{"horizontal_flip": true, "avg_pool_shortcut": false, "label_smoothing": 0.1, "steps": 2500}
Rows from block 12, named by matrix and row number. Each number is 200 + 20 x the weight over its row's rms, rounded and kept within 0 to 999. All counts start at 0. After the name is the row's rms in percent of the matrix's.
# convs1: 3x3 conv (model.blocks.12.convs.1.weight, 192x192x3x3), inputs 90-104, a 3x3 kernel for each
convs1.68,084,169,197,167,220,224,219,227,191,215,191,164,181,233,170,196,218,177,186,231,175,204,208,199,216,158,220,236,174,197,184,195,180,188,187,189,170,158,194,192,200,226,217,193,156,208,161,198,185,216,197,229,193,203,208,227,196,202,165,174,183,201,199,209,246,240,221,183,161,153,236,212,206,218,196,183,187,158,198,221,185,186,202,210,194,186,213,197,208,178,190,191,196,212,204,204,167,188,200,204,177,181,220,211,205,159,170,198,203,191,224,196,203,198,201,204,187,190,190,192,192,152,207,206,206,206,188,197,219,244,222,203,184,209,232,183
convs1.69,108,223,168,187,189,222,207,178,192,199,216,150,234,240,203,214,178,207,194,239,208,187,191,197,192,215,194,198,208,136,204,225,211,217,176,200,196,197,205,201,189,186,174,206,187,207,162,192,180,207,193,207,226,195,210,204,204,201,175,192,185,174,188,188,176,210,169,157,230,178,160,197,193,198,180,218,220,228,212,211,162,186,195,197,201,205,180,207,192,198,199,210,186,212,200,182,173,185,199,206,230,197,218,222,186,195,188,221,220,194,231,204,213,196,188,201,179,180,171,219,211,161,198,188,238,190,177,193,183,217,189,211,203,189,209,180
convs1.70,118,179,233,226,181,224,190,178,200,160,240,222,192,215,236,231,191,196,196,192,215,218,174,201,219,171,169,239,196,257,285,192,183,239,171,175,223,180,183,204,205,224,192,191,213,162,224,192,188,219,197,208,179,204,183,184,186,210,188,180,200,189,199,196,212,190,213,196,196,197,234,225,197,192,210,215,186,189,227,167,197,199,200,184,197,214,206,181,195,232,185,178,214,204,187,205,209,193,179,221,178,227,229,193,208,230,198,201,195,189,203,178,214,210,225,227,225,194,196,190,194,220,221,195,228,221,178,203,197,217,177,201,208,193,186,211
convs1.71,095,187,234,178,164,164,203,220,188,218,177,181,199,166,208,213,192,187,199,189,202,211,188,180,227,188,206,218,225,220,163,153,247,204,227,143,207,228,212,208,230,201,199,161,181,197,210,204,217,184,200,218,219,189,208,219,211,195,188,201,195,221,193,219,187,194,209,189,179,139,219,213,189,195,196,180,169,236,215,192,163,206,209,196,196,202,252,216,186,185,175,218,175,166,225,201,229,222,183,189,198,177,159,195,238,235,214,197,198,171,204,183,214,210,192,166,196,189,208,193,192,203,215,161,174,227,209,214,182,205,192,221,204,188,227,184
convs1.72,103,184,202,158,204,232,191,152,185,183,242,208,169,219,205,162,202,168,193,217,203,229,182,219,222,197,219,203,248,222,225,232,216,229,182,181,186,167,190,172,202,224,201,165,212,181,200,181,210,195,213,210,208,214,219,218,195,194,178,175,197,198,215,222,157,192,220,187,199,196,231,175,209,225,174,226,187,233,203,174,161,203,185,195,184,229,213,178,217,216,185,202,190,201,192,254,228,204,192,216,212,211,225,212,212,200,210,183,213,200,177,175,192,182,156,189,195,174,189,200,227,217,202,190,234,213,190,185,194,203,208,220,213,180,189,196
convs1.73,111,175,196,209,167,194,210,178,187,209,210,187,172,171,207,224,209,223,243,198,207,188,205,215,161,193,232,192,229,170,218,147,206,196,172,227,236,203,216,180,245,202,228,191,179,182,208,185,196,203,175,197,209,195,182,205,187,204,205,237,216,180,181,209,192,159,174,224,238,220,225,208,193,194,168,223,175,209,206,201,246,211,181,215,187,229,195,206,211,170,214,201,198,206,218,215,205,189,176,184,222,188,196,156,192,192,240,202,216,154,207,177,185,190,212,227,238,234,224,185,215,213,166,214,228,190,189,242,199,169,209,214,197,192,200,188
convs1.74,084,183,191,174,218,174,243,232,166,166,208,206,211,203,220,190,184,202,196,139,200,202,160,203,166,199,214,217,218,195,241,192,199,199,229,196,213,202,212,186,181,208,168,176,189,186,179,221,210,241,198,163,180,218,217,179,173,222,200,200,192,192,208,230,186,215,186,184,205,198,207,216,205,206,230,211,183,224,190,178,221,216,220,207,172,172,225,199,185,188,191,173,196,217,220,215,204,213,220,220,200,191,191,212,209,172,199,188,181,188,178,196,175,201,178,209,200,217,215,202,214,196,224,194,186,186,177,200,221,238,196,204,191,208,207,220
convs1.75,133,209,186,148,179,234,166,164,169,207,220,217,220,207,184,146,151,144,169,197,210,214,193,175,210,210,177,210,240,194,199,217,174,206,164,154,153,189,195,178,198,229,196,189,187,214,196,202,189,216,214,210,195,215,215,190,197,224,198,201,186,203,190,207,171,180,212,170,177,222,228,240,252,205,201,213,199,160,172,193,176,167,209,204,215,198,227,198,195,183,188,204,203,206,208,190,224,220,202,198,204,187,181,214,184,165,210,180,203,202,245,224,213,219,208,183,213,205,187,220,223,194,204,201,167,209,199,163,192,184,209,198,177,225,204,210
convs1.76,116,200,218,207,207,173,164,216,242,159,158,183,168,174,190,181,229,196,281,201,188,180,205,211,224,225,229,182,212,176,200,219,180,175,221,219,215,201,207,183,192,197,196,213,202,174,216,184,194,203,185,215,207,212,216,208,203,211,172,172,209,205,195,188,232,234,231,220,182,191,223,199,225,216,215,236,233,191,180,213,206,205,186,194,203,194,195,199,206,199,193,185,188,190,191,217,217,220,206,190,203,187,163,210,185,201,235,196,159,195,202,218,212,174,194,195,183,186,199,194,217,201,210,203,214,214,224,199,200,222,205,182,212,201,197,178
convs1.77,085,230,202,178,224,162,183,227,190,230,208,207,219,186,201,182,149,207,168,220,189,190,213,227,182,208,242,151,204,216,239,194,203,190,152,178,172,210,184,185,216,194,202,219,167,213,201,204,220,215,216,195,187,204,185,213,170,199,189,222,196,183,174,186,161,199,209,193,211,189,221,195,218,214,197,216,205,185,209,196,204,208,203,177,221,199,171,203,196,194,188,195,198,185,217,224,184,195,214,206,212,206,194,216,229,196,181,213,187,217,168,178,217,185,241,211,238,213,226,202,179,227,197,225,184,248,207,210,220,181,204,195,215,231,163,181
convs1.78,119,175,237,168,217,204,236,180,225,188,173,154,148,205,216,201,226,231,243,185,172,185,206,199,192,179,192,211,161,173,179,189,206,206,204,242,237,209,211,177,218,230,212,226,230,171,225,216,185,187,213,202,199,206,177,210,177,204,200,215,190,198,208,205,240,202,213,210,203,223,221,181,185,201,190,200,186,208,200,215,203,248,191,206,183,196,233,183,198,205,211,202,198,207,188,199,190,190,179,179,181,189,203,201,180,221,204,229,213,194,180,153,202,184,183,197,199,224,208,174,176,215,209,206,209,172,200,194,205,212,226,189,199,187,181,172
convs1.79,083,233,208,179,161,195,205,198,179,225,189,195,197,190,229,179,182,167,228,191,196,224,199,215,200,190,205,199,207,203,225,164,218,195,229,188,224,206,202,182,185,211,204,193,203,185,194,228,175,192,175,237,205,202,202,211,191,216,207,217,207,201,196,191,207,217,225,188,209,204,203,194,212,206,208,195,183,208,200,184,215,205,206,198,182,214,217,198,175,169,190,186,205,186,198,244,193,209,182,188,179,191,216,178,262,219,209,190,161,211,176,166,162,184,195,186,194,207,179,204,206,230,209,198,181,206,184,167,201,211,187,222,231,195,191,180
convs1.80,090,201,217,210,156,224,194,184,211,181,216,184,190,197,217,204,222,172,208,222,174,200,188,208,225,201,206,205,199,192,215,184,220,186,185,211,190,185,206,217,201,220,163,199,203,195,182,221,237,202,202,197,180,180,203,190,200,196,206,196,218,187,219,199,194,190,208,196,202,229,222,195,209,230,205,195,199,189,193,215,226,199,185,199,167,269,190,211,216,214,205,213,181,177,165,232,152,193,191,186,202,195,227,168,202,184,209,180,174,198,173,193,188,200,208,176,191,194,186,175,185,227,220,187,228,167,220,203,194,201,185,240,179,182,204,185
convs1.81,086,203,198,200,222,214,170,187,210,219,176,192,196,210,192,185,214,210,226,209,186,163,199,175,193,198,228,210,193,174,229,195,257,202,202,161,205,216,243,228,197,192,199,195,209,201,170,212,194,181,184,181,179,205,198,175,218,190,204,218,194,203,201,196,171,221,173,205,223,200,193,189,157,213,193,242,185,210,195,190,204,188,228,218,210,202,209,196,210,176,194,204,200,196,196,227,214,200,215,218,200,175,173,194,229,203,168,203,184,212,174,229,164,216,209,201,186,181,191,180,194,185,191,155,214,220,189,215,178,216,220,198,229,186,209,181
convs1.82,093,235,192,161,180,206,172,180,186,234,196,201,216,215,212,172,179,173,189,198,189,200,171,186,207,211,196,171,175,189,220,221,208,214,224,197,223,201,244,200,214,197,206,203,214,198,187,217,220,212,212,228,211,185,207,209,194,195,173,222,215,212,174,225,214,221,186,243,167,172,223,215,190,217,194,181,221,193,226,213,167,224,225,193,205,173,194,218,196,182,200,202,187,189,223,207,203,209,225,185,182,200,212,256,209,248,196,179,203,207,213,207,202,185,220,175,202,174,207,211,163,219,204,190,203,213,219,174,185,226,256,191,215,227,180,206
convs1.83,089,199,206,189,179,236,194,186,201,170,208,185,212,181,185,173,217,204,202,210,228,213,218,193,208,208,207,213,186,192,195,173,189,205,185,193,191,211,222,173,203,225,176,204,183,148,241,247,206,199,206,199,182,240,210,225,215,189,196,243,256,209,162,217,195,190,213,220,212,209,216,201,170,222,186,186,192,223,222,195,207,194,169,219,201,218,207,211,172,205,226,210,210,176,216,242,234,205,192,208,189,223,188,194,258,210,188,229,211,219,202,179,202,212,205,171,192,196,212,187,203,208,194,198,206,214,215,194,179,240,223,208,228,188,177,183
convs1.84,090,178,156,221,189,206,195,189,170,212,203,205,213,231,214,182,202,211,224,219,225,199,179,193,217,240,247,198,222,201,176,175,209,221,189,228,188,192,198,226,162,222,190,199,205,203,218,170,209,218,199,223,200,203,195,180,189,207,183,188,176,170,179,197,142,191,216,213,208,187,183,215,181,214,224,183,206,193,191,190,211,193,205,194,201,197,165,213,224,173,199,192,217,194,178,231,187,179,223,198,189,147,187,193,224,185,187,219,199,211,204,204,191,180,177,226,215,167,177,164,215,234,212,208,183,180,209,221,235,193,192,200,196,218,228,182
convs1.85,155,190,212,216,185,156,218,212,239,167,194,215,175,178,179,287,234,195,148,211,204,210,225,201,197,191,187,201,218,212,179,226,165,239,209,261,183,213,208,221,149,186,205,202,171,208,210,202,207,194,189,186,185,198,211,205,238,218,229,214,210,197,225,189,160,216,198,215,271,188,147,201,179,186,215,174,206,187,232,217,230,172,196,202,194,169,220,218,211,184,220,193,210,188,201,189,214,195,199,210,194,219,180,185,226,220,202,184,167,193,181,189,174,253,196,167,167,217,176,203,195,205,220,188,175,201,200,189,226,185,193,222,202,207,208,205
convs1.86,097,178,192,206,146,204,189,150,202,206,205,214,245,212,157,213,184,149,190,218,223,205,209,225,190,198,171,205,213,219,188,171,200,204,185,173,147,244,206,197,201,206,199,220,191,202,214,219,189,216,183,190,190,205,192,160,232,201,193,236,197,210,199,185,236,211,171,177,195,172,232,196,185,168,207,195,200,184,211,173,213,167,192,206,232,226,195,227,190,195,227,157,216,185,210,182,215,182,191,170,178,179,208,166,215,230,191,183,158,202,202,230,231,179,216,193,172,217,195,192,207,230,205,201,184,199,205,199,192,163,198,186,167,221,228,178
convs1.87,088,188,235,221,189,224,197,217,185,192,225,192,217,179,200,183,197,172,214,227,217,202,210,208,210,171,201,205,228,216,188,181,182,165,212,206,192,202,212,224,177,194,196,199,179,219,224,192,174,213,214,202,195,187,189,186,202,205,197,181,216,167,157,192,183,208,211,203,209,195,187,205,202,204,217,188,185,219,172,192,192,225,222,186,187,232,146,177,214,189,210,212,214,201,251,170,215,227,170,197,230,211,204,228,208,216,183,224,201,201,229,218,182,196,217,169,209,215,195,202,204,229,212,208,206,206,183,173,231,167,230,177,206,191,195,210
convs1.88,095,183,179,199,218,195,179,198,198,198,166,242,212,214,172,225,234,215,220,173,209,246,201,211,188,214,195,204,191,234,177,217,180,171,196,232,172,182,192,190,216,188,204,196,211,185,211,216,167,190,193,190,208,186,221,180,195,188,189,191,186,187,215,198,243,207,218,175,191,203,209,187,234,204,186,205,189,221,188,184,218,189,184,211,181,196,211,209,243,194,195,192,230,180,203,172,229,176,188,167,195,191,186,210,179,218,177,205,186,171,244,200,190,201,239,218,182,211,186,185,211,181,205,211,204,188,203,232,208,193,217,196,197,159,173,200
convs1.89,081,193,209,179,191,230,208,179,204,190,201,194,202,194,199,224,190,199,202,187,238,202,175,202,189,207,197,199,220,164,176,192,219,237,217,217,225,179,198,216,223,192,210,202,201,181,197,207,219,212,206,198,169,217,204,185,197,199,186,224,226,212,208,183,198,178,195,189,218,220,185,212,208,186,237,178,208,202,208,201,195,213,194,207,159,219,195,189,157,200,183,185,207,220,182,223,186,226,183,164,212,200,172,192,231,211,227,207,195,231,201,171,218,198,234,214,226,232,193,192,255,203,218,178,219,181,220,209,205,173,216,166,175,202,179,187
convs1.90,123,192,174,220,249,174,214,222,238,164,233,166,187,204,154,253,221,209,195,225,198,207,212,225,184,217,217,187,225,150,216,238,184,240,217,179,192,193,221,208,189,175,212,211,228,178,190,203,178,195,199,195,209,197,183,199,205,218,197,206,207,189,226,207,192,196,188,198,244,203,171,199,183,209,178,208,233,170,231,199,200,209,213,172,223,172,193,228,228,200,194,211,225,204,202,208,184,204,246,176,202,184,198,202,180,213,219,213,198,219,212,196,167,192,238,209,172,206,182,202,206,184,191,195,207,174,215,228,198,216,192,206,191,187,210,209
convs1.91,098,194,214,169,221,228,209,230,187,199,182,199,202,162,204,193,165,198,167,197,216,176,236,212,219,195,214,186,180,194,259,170,236,162,235,188,225,237,209,216,187,180,210,200,193,201,214,195,202,177,210,216,209,197,182,205,199,188,173,204,178,188,211,217,219,213,153,221,233,182,219,213,213,196,164,195,168,215,169,183,170,245,194,183,215,179,195,231,189,209,193,168,212,200,256,226,180,199,233,174,170,192,214,202,235,204,186,155,195,216,199,217,225,196,214,179,196,209,199,188,215,230,226,177,198,193,213,199,200,195,197,197,225,200,205,165
convs1.92,119,199,203,165,196,177,167,186,247,210,199,229,216,227,159,173,189,213,226,216,209,219,236,225,196,204,194,166,184,231,194,234,154,164,175,202,244,216,193,190,164,170,219,195,214,242,183,197,181,221,218,209,199,216,210,169,197,189,193,190,176,198,207,213,168,203,200,206,252,235,206,200,197,201,218,180,194,189,170,198,217,236,189,205,222,188,175,200,212,188,213,197,211,206,225,219,186,173,200,174,198,220,211,213,208,194,175,215,209,196,220,200,235,200,203,209,183,193,173,220,210,208,224,227,210,171,174,198,231,210,202,192,193,191,195,199
convs1.93,083,189,193,203,202,178,193,171,208,213,179,170,221,203,187,208,211,213,196,186,193,204,199,230,209,208,215,183,176,168,217,213,191,180,208,234,176,214,208,203,209,181,180,193,180,209,222,185,193,219,218,192,223,181,214,185,176,208,217,204,221,207,199,236,197,226,238,179,182,189,205,146,198,196,208,197,237,186,188,195,227,180,183,215,184,198,183,203,222,212,214,222,181,167,191,208,213,206,209,179,188,214,174,174,190,240,197,232,179,197,249,223,202,186,232,199,207,243,221,198,206,220,178,182,233,184,215,168,181,183,189,191,220,181,175,187
convs1.94,092,226,192,165,162,221,236,152,216,173,216,195,150,208,191,186,200,187,195,209,234,225,203,205,187,188,193,189,219,227,142,202,193,178,183,208,174,220,186,184,228,183,216,186,186,180,194,203,208,202,189,206,213,204,223,207,187,209,193,180,174,194,236,176,203,210,229,180,185,193,213,202,200,223,214,215,208,173,195,207,205,163,227,210,186,200,202,182,202,219,188,206,195,171,247,152,180,208,165,209,185,208,185,235,192,184,188,183,172,212,201,195,204,186,204,204,188,201,219,200,166,181,199,218,202,200,221,205,176,194,206,164,206,252,192,181
convs1.95,135,200,178,188,200,206,196,200,289,176,238,209,195,190,181,209,179,222,222,191,223,206,207,199,166,239,202,185,261,211,211,215,153,230,222,193,209,167,166,203,193,206,222,209,223,179,176,198,202,216,191,177,193,202,211,162,191,205,196,196,209,190,205,223,182,187,195,178,208,196,206,163,233,229,182,225,208,190,203,186,193,216,193,197,189,202,206,226,199,244,189,207,195,212,208,170,191,207,212,186,214,202,229,192,167,228,226,196,191,200,207,180,189,196,222,190,201,200,207,192,179,191,202,203,234,199,185,218,179,174,165,194,183,197,215,203
convs1.96,111,180,236,172,205,183,205,227,186,167,216,163,179,198,229,159,220,178,184,171,176,165,184,180,222,202,211,218,182,223,209,209,196,197,203,205,164,212,216,199,208,204,209,185,176,163,180,187,191,198,201,201,213,221,236,209,197,206,180,170,198,207,212,248,232,192,233,197,159,206,254,199,203,236,209,218,173,220,221,185,193,189,174,192,184,217,231,208,182,186,159,176,186,175,211,212,205,177,198,231,207,211,179,176,212,186,195,183,192,213,190,225,199,203,194,210,156,174,191,194,205,218,218,188,230,213,225,217,184,220,172,190,192,164,214,185
convs1.97,083,180,192,184,181,198,195,170,226,181,195,217,205,209,215,181,228,231,208,202,206,207,190,182,201,203,186,201,209,158,196,222,200,232,200,190,210,188,184,198,197,182,198,180,203,190,185,175,219,198,207,204,204,209,175,202,154,180,181,202,203,212,198,188,180,209,192,185,189,222,209,195,238,175,179,213,195,216,196,192,198,208,190,184,181,191,214,160,219,196,190,192,211,179,239,165,199,201,207,209,215,160,188,218,171,172,175,177,205,197,204,203,201,183,177,217,187,228,222,202,180,207,167,213,172,214,209,188,203,193,196,185,218,195,207,193
convs1.98,085,187,219,178,127,168,213,224,213,206,190,197,192,188,216,186,211,168,239,214,213,203,196,195,210,189,159,215,197,181,204,177,218,176,213,201,177,178,211,191,198,188,179,187,214,216,183,167,177,182,183,216,218,195,228,184,183,210,202,204,235,207,197,202,211,237,200,225,212,202,168,207,176,212,216,189,188,199,227,205,193,171,218,185,218,227,201,209,186,226,192,236,194,206,188,231,187,167,202,173,193,204,188,206,225,167,220,193,198,185,184,187,194,217,197,215,159,188,182,143,192,232,170,171,206,176,180,212,204,217,185,231,188,192,233,142
convs1.99,094,186,214,186,196,233,244,199,204,195,180,191,216,198,206,209,170,168,200,221,225,213,185,209,162,183,176,177,189,213,167,162,186,167,163,180,191,240,171,234,184,211,205,221,199,206,218,192,166,191,205,214,202,193,191,215,165,198,196,190,199,185,183,179,239,220,238,182,149,170,216,194,184,219,204,207,180,189,190,233,167,171,204,211,211,212,184,201,197,214,196,194,203,176,178,205,230,194,170,189,167,207,176,218,206,191,207,157,207,194,218,196,169,191,173,215,179,181,208,229,182,147,185,187,161,197,201,199,162,180,191,184,197,228,178,182
convs1.100,093,204,195,168,218,160,209,191,183,177,227,183,194,168,196,159,192,236,218,195,185,229,174,224,180,166,191,219,241,169,217,194,180,168,196,187,228,211,179,176,221,181,214,199,181,187,216,197,185,220,217,184,165,182,178,196,199,213,178,200,201,200,228,210,223,221,179,209,232,183,207,220,168,191,175,200,203,164,197,175,182,226,166,177,205,220,175,175,192,196,157,200,169,180,188,235,216,191,196,227,201,199,183,194,224,176,179,199,172,174,187,225,188,206,163,208,245,199,221,224,211,200,178,198,212,178,181,210,206,181,177,186,209,188,212,210
convs1.101,091,198,160,143,221,232,188,160,194,160,219,202,208,245,251,217,216,195,149,223,223,203,185,209,191,194,217,229,222,246,204,221,206,233,209,184,197,173,187,173,195,221,224,208,239,186,214,195,187,193,178,193,194,195,215,224,211,202,195,199,205,224,217,171,219,197,212,195,208,185,195,161,208,192,211,200,201,191,190,188,221,185,197,192,217,219,194,196,230,186,180,186,228,172,226,194,183,224,201,206,214,237,210,198,191,191,201,207,200,188,223,192,187,200,189,211,194,192,202,228,178,210,205,179,220,172,193,174,198,175,205,175,201,205,211,217
convs1.102,088,183,179,218,175,227,178,204,164,233,226,207,204,258,169,213,188,211,202,204,187,200,207,214,195,180,167,212,210,188,240,214,205,205,186,201,194,182,231,198,180,212,197,199,190,164,216,168,200,216,232,196,186,183,220,188,192,212,168,235,182,216,205,166,179,203,187,193,202,188,174,187,218,226,189,195,181,185,214,214,178,210,195,182,190,216,166,197,210,182,196,176,187,215,215,208,200,181,202,215,208,216,245,191,206,207,192,182,232,212,192,203,207,190,203,210,209,155,212,204,158,209,203,202,197,180,201,188,246,194,184,226,213,186,207,195
convs1.103,092,211,169,199,201,215,198,206,138,157,199,172,230,166,190,179,225,178,169,210,205,218,192,216,198,172,202,207,213,186,177,209,221,193,219,164,167,212,197,184,203,194,207,170,178,166,209,213,178,211,185,226,169,203,207,219,196,204,200,181,184,180,219,205,192,201,197,210,163,187,250,206,203,192,177,196,197,202,206,196,192,189,178,199,180,185,211,209,165,204,191,196,235,185,173,182,187,188,178,217,193,181,171,199,202,212,231,187,176,185,211,195,199,186,199,181,178,222,202,196,205,208,167,169,203,207,201,183,189,168,223,202,197,193,215,202
convs1.104,082,220,216,205,207,222,215,208,208,160,208,194,193,220,209,197,217,163,156,200,173,187,195,181,237,194,218,211,214,225,177,217,190,178,177,186,151,184,221,208,166,167,170,241,207,193,197,200,229,165,212,184,192,201,197,195,138,194,213,218,214,163,215,218,159,185,190,203,213,179,201,245,162,198,198,193,202,212,145,209,197,178,179,214,219,212,180,162,233,189,171,222,191,198,196,167,198,179,172,213,186,171,212,228,174,187,202,167,181,196,221,216,211,173,209,195,189,186,179,180,204,194,188,207,202,158,169,185,200,179,212,210,202,215,198,218
convs1.105,084,185,177,149,185,219,236,191,192,204,193,174,200,196,225,188,194,161,192,157,190,244,227,184,178,202,197,186,189,199,169,208,211,169,168,207,188,170,205,166,198,207,189,174,204,214,195,205,190,190,184,181,169,206,178,206,204,223,220,181,196,194,177,216,192,157,233,194,166,174,209,199,223,193,222,219,186,207,213,198,180,193,203,181,160,203,227,192,189,196,212,198,146,205,220,221,204,172,194,214,213,182,178,207,223,198,193,163,183,173,217,208,213,172,186,227,195,203,218,195,179,195,209,147,221,206,204,181,168,186,183,196,244,192,190,203
convs1.106,112,214,164,204,205,198,205,161,209,212,193,185,194,243,190,211,132,240,203,206,192,203,196,195,188,219,176,165,221,169,205,225,192,177,163,232,200,193,177,191,212,190,211,189,205,233,212,202,186,188,198,190,224,209,210,215,216,211,209,200,191,196,210,205,168,233,206,174,218,174,226,242,178,205,202,195,196,232,181,161,194,226,191,214,209,227,197,208,167,245,172,182,201,209,206,205,193,185,180,202,203,172,193,230,195,168,180,201,202,200,226,184,216,193,206,202,245,181,190,207,209,217,218,218,240,197,202,217,213,181,215,194,181,182,208,212
convs1.107,088,182,183,249,200,210,247,186,133,197,193,204,178,179,231,213,206,197,199,194,226,201,187,190,198,174,224,185,240,201,236,215,188,194,203,201,214,200,164,189,224,179,178,174,166,178,189,208,196,181,198,193,204,202,215,204,190,197,209,176,188,185,228,195,170,178,184,188,208,212,247,202,199,221,225,212,192,189,174,207,196,236,189,203,200,222,198,234,196,192,195,186,230,195,199,214,225,169,195,207,205,174,187,204,155,218,169,198,205,188,191,182,199,177,217,218,177,194,182,178,198,195,197,201,224,183,202,170,207,208,183,192,212,200,217,187
convs1.108,126,208,235,163,203,184,134,205,192,206,225,196,194,162,180,163,194,181,177,193,211,176,240,196,217,223,195,181,240,189,179,198,168,127,221,218,172,215,210,199,179,208,177,198,180,233,195,219,190,190,210,193,210,180,208,212,195,196,216,201,197,179,171,189,216,216,271,177,186,208,144,192,205,210,215,217,208,192,175,214,175,207,208,187,196,161,191,203,201,190,191,204,202,191,231,185,191,201,183,178,232,211,163,220,183,170,185,171,201,219,195,190,188,210,180,191,172,207,178,187,220,167,223,240,194,202,186,205,210,191,196,197,167,209,195,196
convs1.109,089,187,230,154,225,267,235,161,176,191,189,207,218,212,192,188,183,212,146,169,204,177,211,207,211,192,207,192,241,191,204,200,188,172,181,212,218,171,235,195,191,237,199,208,220,173,170,202,214,194,201,217,221,199,203,175,204,212,211,183,214,240,214,213,200,182,193,197,182,212,221,218,226,179,159,220,191,201,184,192,194,222,224,205,203,221,186,178,205,197,182,220,185,184,185,263,206,209,208,210,237,180,162,213,225,184,196,218,201,208,206,193,190,180,187,182,221,169,205,199,213,203,200,208,202,215,197,189,199,185,232,200,190,211,195,212
convs1.110,084,203,184,177,178,169,207,188,225,206,213,155,215,202,205,201,190,216,209,230,229,217,167,229,185,204,199,183,225,193,231,209,174,217,139,190,210,206,199,188,201,181,191,175,232,225,212,186,187,203,229,226,193,178,190,215,221,195,202,212,201,161,216,213,184,153,203,233,221,196,214,213,165,190,183,209,221,184,177,219,195,171,204,214,207,180,175,194,181,241,195,156,207,208,176,180,172,206,172,198,199,165,244,230,160,196,202,170,187,180,200,209,215,200,204,173,184,180,184,202,182,206,209,232,231,198,148,194,219,223,188,178,188,189,228,207
convs1.111,106,199,169,184,203,236,195,185,174,195,199,237,222,192,226,165,216,162,194,217,205,213,225,165,215,171,202,216,239,192,177,185,146,193,169,162,171,183,225,200,198,241,174,189,179,200,164,207,195,199,209,229,207,210,208,197,187,219,189,174,215,185,189,199,161,181,210,207,203,205,193,236,231,221,210,209,171,187,180,228,191,190,171,209,185,216,228,201,209,191,168,209,178,181,174,238,184,175,215,172,188,198,183,230,210,195,198,210,208,212,247,189,191,213,189,218,216,205,213,205,173,186,244,193,215,202,212,184,212,172,196,210,211,212,202,217
convs1.112,107,187,171,173,221,209,210,194,214,229,180,182,202,157,172,203,239,212,209,197,194,199,208,224,199,210,200,183,184,182,202,211,203,161,198,165,194,173,217,199,211,216,215,175,218,196,189,221,185,210,212,210,191,233,180,242,208,199,218,195,156,223,203,212,197,233,185,198,151,182,186,239,220,205,172,208,171,140,186,227,197,248,196,189,199,196,215,200,198,196,196,207,205,173,195,212,214,195,180,185,214,190,207,203,177,163,192,191,212,213,193,237,229,211,170,196,218,207,197,223,222,189,160,215,139,162,188,197,235,179,187,169,182,198,181,191
convs1.113,125,178,153,196,224,224,168,162,175,214,199,188,214,192,222,168,202,197,208,198,225,209,188,206,183,211,217,202,167,184,197,198,221,177,220,227,216,205,177,217,208,223,178,184,216,187,207,162,197,214,234,197,190,219,221,182,187,191,211,201,199,204,195,207,191,197,185,187,254,192,192,206,176,184,214,210,196,214,170,197,185,205,209,201,213,177,187,228,177,173,197,174,192,195,195,231,182,226,167,209,191,193,199,193,199,201,207,179,204,240,238,202,178,181,229,170,198,161,212,206,190,187,207,194,227,219,200,187,189,201,200,216,196,187,205,188
convs1.114,139,199,225,182,207,178,241,222,181,207,220,192,172,157,247,195,187,147,243,203,177,199,229,225,206,210,181,173,196,232,127,175,216,252,239,190,227,225,216,209,205,177,218,183,194,207,205,184,209,197,202,193,202,204,177,191,198,207,210,196,198,217,195,176,184,186,198,252,248,184,213,199,166,207,206,168,168,206,225,211,185,227,195,205,216,170,208,177,183,220,236,202,210,178,195,226,182,194,181,221,234,210,159,189,224,207,184,167,194,171,180,219,198,244,184,181,235,235,211,204,204,241,206,189,178,209,176,220,234,173,182,185,211,197,209,216
convs1.115,095,180,204,197,255,209,216,167,192,207,187,206,161,220,197,196,214,172,197,209,197,187,173,173,181,191,221,204,202,214,213,211,194,207,226,159,234,182,215,211,213,248,188,174,185,171,199,209,216,192,185,208,195,230,170,195,188,195,163,222,206,209,223,230,252,213,184,221,182,195,198,207,199,200,212,207,206,169,194,220,169,236,200,196,154,196,209,209,191,184,192,190,198,224,192,193,200,206,230,209,190,192,215,206,196,229,227,206,214,178,162,188,155,222,193,191,187,223,224,218,219,170,156,198,222,244,185,193,219,190,226,215,208,204,225,224
convs1.116,101,156,227,229,180,235,226,164,181,174,185,204,209,151,198,223,186,223,243,193,217,183,246,220,193,184,196,180,203,187,235,143,188,206,201,206,220,183,183,186,198,202,195,200,187,165,226,189,178,205,210,217,215,214,178,200,202,200,203,189,210,220,192,218,245,220,190,230,221,192,191,191,180,198,177,208,170,216,192,172,240,208,206,195,186,218,211,194,208,218,209,197,210,175,186,236,189,184,205,197,185,196,210,147,200,233,204,247,164,239,179,205,191,222,224,208,206,229,233,208,175,172,202,223,187,222,221,222,230,193,190,192,208,221,173,150
convs1.117,088,199,195,190,212,231,194,247,204,181,190,175,241,207,220,190,198,180,187,157,218,193,196,238,211,206,209,212,205,155,187,188,253,172,220,201,209,226,210,226,227,194,222,177,189,188,194,240,205,204,212,222,225,224,182,199,219,206,190,200,226,185,204,191,202,191,206,208,205,194,218,228,204,186,169,204,207,220,191,221,214,201,200,195,233,226,246,197,198,199,217,208,197,155,205,221,225,188,178,193,217,201,214,168,246,231,228,211,234,199,220,204,216,224,228,202,235,175,206,200,220,221,201,205,189,204,196,243,178,169,219,230,191,222,201,211
convs1.118,088,222,195,214,193,238,206,198,175,176,236,221,215,236,190,179,197,210,223,204,182,204,202,217,236,205,211,176,258,215,215,229,217,177,206,191,221,176,194,206,219,182,222,209,157,225,203,203,213,216,202,212,190,202,222,172,219,184,184,202,184,197,195,225,204,202,214,230,192,207,189,199,222,221,196,169,187,201,184,193,208,204,190,200,196,216,212,179,202,198,188,207,206,169,214,196,206,214,213,210,221,222,221,185,199,193,214,205,182,232,237,187,188,216,170,213,166,185,178,213,218,234,201,208,173,202,217,212,223,165,217,222,175,184,184,194
convs1.119,089,203,180,203,181,208,213,171,188,185,160,188,224,214,209,202,185,186,189,201,199,186,236,237,225,182,212,192,201,229,230,220,204,188,213,160,177,211,203,228,191,183,197,202,175,193,200,209,196,194,166,211,167,210,204,184,218,219,200,184,199,192,232,191,217,201,207,203,190,221,213,201,201,211,179,199,201,179,207,167,203,197,171,198,208,222,176,188,181,197,217,204,208,180,211,204,194,185,177,194,225,229,208,197,200,183,185,223,182,216,208,198,179,215,168,175,208,221,199,209,218,206,216,192,179,218,180,180,200,158,209,176,190,216,222,195